Rows from block 3, named by matrix and row number. Rows with one number belong to one channel. Each number is 128 + 32 x the weight over the matrix's rms, rounded and kept within 0 to 255. All counts start at 0. Numbers have three digits each.
# sq0: squeeze pointwise conv (model.blocks.3.sq.0.weight, 24x96x1x1), inputs 64-95
# e30: expand 3x3 conv (model.blocks.3.e3.0.weight, 48x24x3x3, transposed), outputs 10-14, a 3x3 kernel for each
sq0.0:155107086109156147129084081100165138149155110100114099145099126116076139095182079105085099099118
e30.0:172086102117177145191177177125117045138168108142105115135097128133120062182165119097112100043112104060068067137121116169057210088140143
sq0.1:137096155083136151184167109089115132185072117112120150127115125180138090063134155142113075127137
e30.1:103127197132169128196117169133167045118170189154105137093054084164105098192098119118137173111149103087094162085154234081165156157164092
sq0.2:169142123161136146200079067139075121126156189124123092159106091138090108077090148130135084194140
e30.2:115093180074081165173108127114100066153119139116185153107150150104094201192115081122186130137191151120127170139133050158099059090063107
sq0.3:136138125092171126128185125147117110163090072128094134041151068164099138130151172167184132188083
e30.3:110151128107175119160165096054067111176093112140142168102109082105089124104074131073167142177117120158093129160137135128157144135113103
sq0.4:106134198096184112091087111174060145114143144094142154153115076095182053136135127071118137183099
e30.4:090151111122159153125103194153094105138189143158134143180127106143088164136156149213132128129104148119135185115121156140135144141096077
sq0.5:159116087130150076115107153175106103116133090131156136165142140091159145155107064115085086097098
e30.5:140128140182119164136105114127130142156108109152138119117175117106156170160077060108132107133155125145117170123127113122109095115090118
sq0.6:068144107133102114139101145122129143138074137113135162122193134204114093166082167097114148102149
e30.6:075054080108139135109134169098113063121128144169177153096127148171165085112111166093132147140134139150133084099129112112082164130125099
sq0.7:089103167156129085156139109159145171180116167138125054117080100101140091117144098180077122130135
e30.7:096120172108186131192119098052129077151092124162194170053127093115121113185110144134132113104134157157089136121090129100163202144166125
sq0.8:094096098146133082099122141092171130115150104142098100146104177144103112102180134135206106152089
e30.8:201150103131149121125172162073142111185121173120164118143166103104114178088116167119095093065134171092125098117052111088091123115156092
sq0.9:117146097146061119110113110118081158114131135147093081103120131095163118186147051061189085153078
e30.9:207145124102180094092156170118103100152146166146135140098117091162173095102122095146121098170184134130167117150141111134085094107124181
sq0.10:078132092092137048170142089102116174075134110102106102150106073123166110098210120121194132117141
e30.10:123136155063132157088101139173147096132140104128143101194179141165123209098145132104158119116166125117082123112102135118141135156122106
sq0.11:158111138162172152082087091101124139111123084146062082118055113162111201092119111157112123140114
e30.11:128147156116102079129164154090107125161118093133102113152131149103083112120135135113113138117082116134135063127147071120111146092140154
sq0.12:105071138140165059143136081152140089045137118107104122166192097099125085098119095083091127128117
e30.12:118111126104110111140046129157165134131118137097118142114127104211113108076119126162143106093118123091141103149175133208080092164145118
sq0.13:152138111177170172089127173103137143127180171124131146065120144090083116150133090095047178111107
e30.13:192167071141076063087111087137113106137122094131137128094174145108101088131121123118138136152158120134142116122255083180116111205071132
sq0.14:155112147044151124147131116100115131137067176126125083177085151121117138163115104079185078103130
e30.14:113149108072168123072084172169127079105108091155120129115114152133173117124095117131137115095112098124212082090196163102091104156089129
sq0.15:094195127117164132119161141155054203156141148088105136058116073076091036161162151142105112142177
e30.15:104140107112072139122113111200203117142113090092139115202132112159146208106099085146209114076095207134181065136152078147106118117118106
sq0.16:111091124134204142122137138133067147182131111171181058138153053141153041156119107097125132140118
e30.16:136083083099087098117126100074043125122131109182161139133064128092141101134120084112170149104070096106088136165107122205109150124134129
sq0.17:145129083127156125081145130106132058095057153209179158037183167112092078111105039102208113103071
e30.17:162110128163160121082143162147149135106084103136113131144085106095090080115125145099135212137131114122123131111149131156115107102106147
sq0.18:124103087154224107182159114193121089158190090169179093147140130142116111100126095122181150189058
e30.18:131150124145136125126121077136116120117097156104127133104170098148119116132109116139098123179165098156140096164123094119122132108108147
sq0.19:153089158169136108109105115157076153059093150079134109126134129082133098124121163132110103169085
e30.19:118147159156110108113119127065159063175131136099186168077115102154121102098128156127117097115115086115104138085124191131190080155118103
sq0.20:198075120121141120081061101135140140139111111104126185140093159073077098122104119113135151088084
e30.20:111110136134137122146129132155165199132117123118146121141158114128072059119159164151094168112152189088094101151149114124113167182152113
sq0.21:162141129129092085110125161147090072090152119152133109143156145099088118142163158140099107094083
e30.21:165088132175097126089112125114119116122100145134125142111084114121132082178147112082090133097088127116055130136088149126090111096130150
sq0.22:171082146203129175164122088176092142107130127095118083098136132131148130114116097156182171157096
e30.22:180176066134117125065169136093085123103120081184136127077082142099126144111116106130131116146118125157124129142137114143126103135112115
sq0.23:085165106092171061151088068142188135114109119165086064171078115090168043135108129078076181069144
e30.23:148126181186170133120127141175106171106095088150126092156202179103154190146142087147096109087101056086133154148102089116153089129092103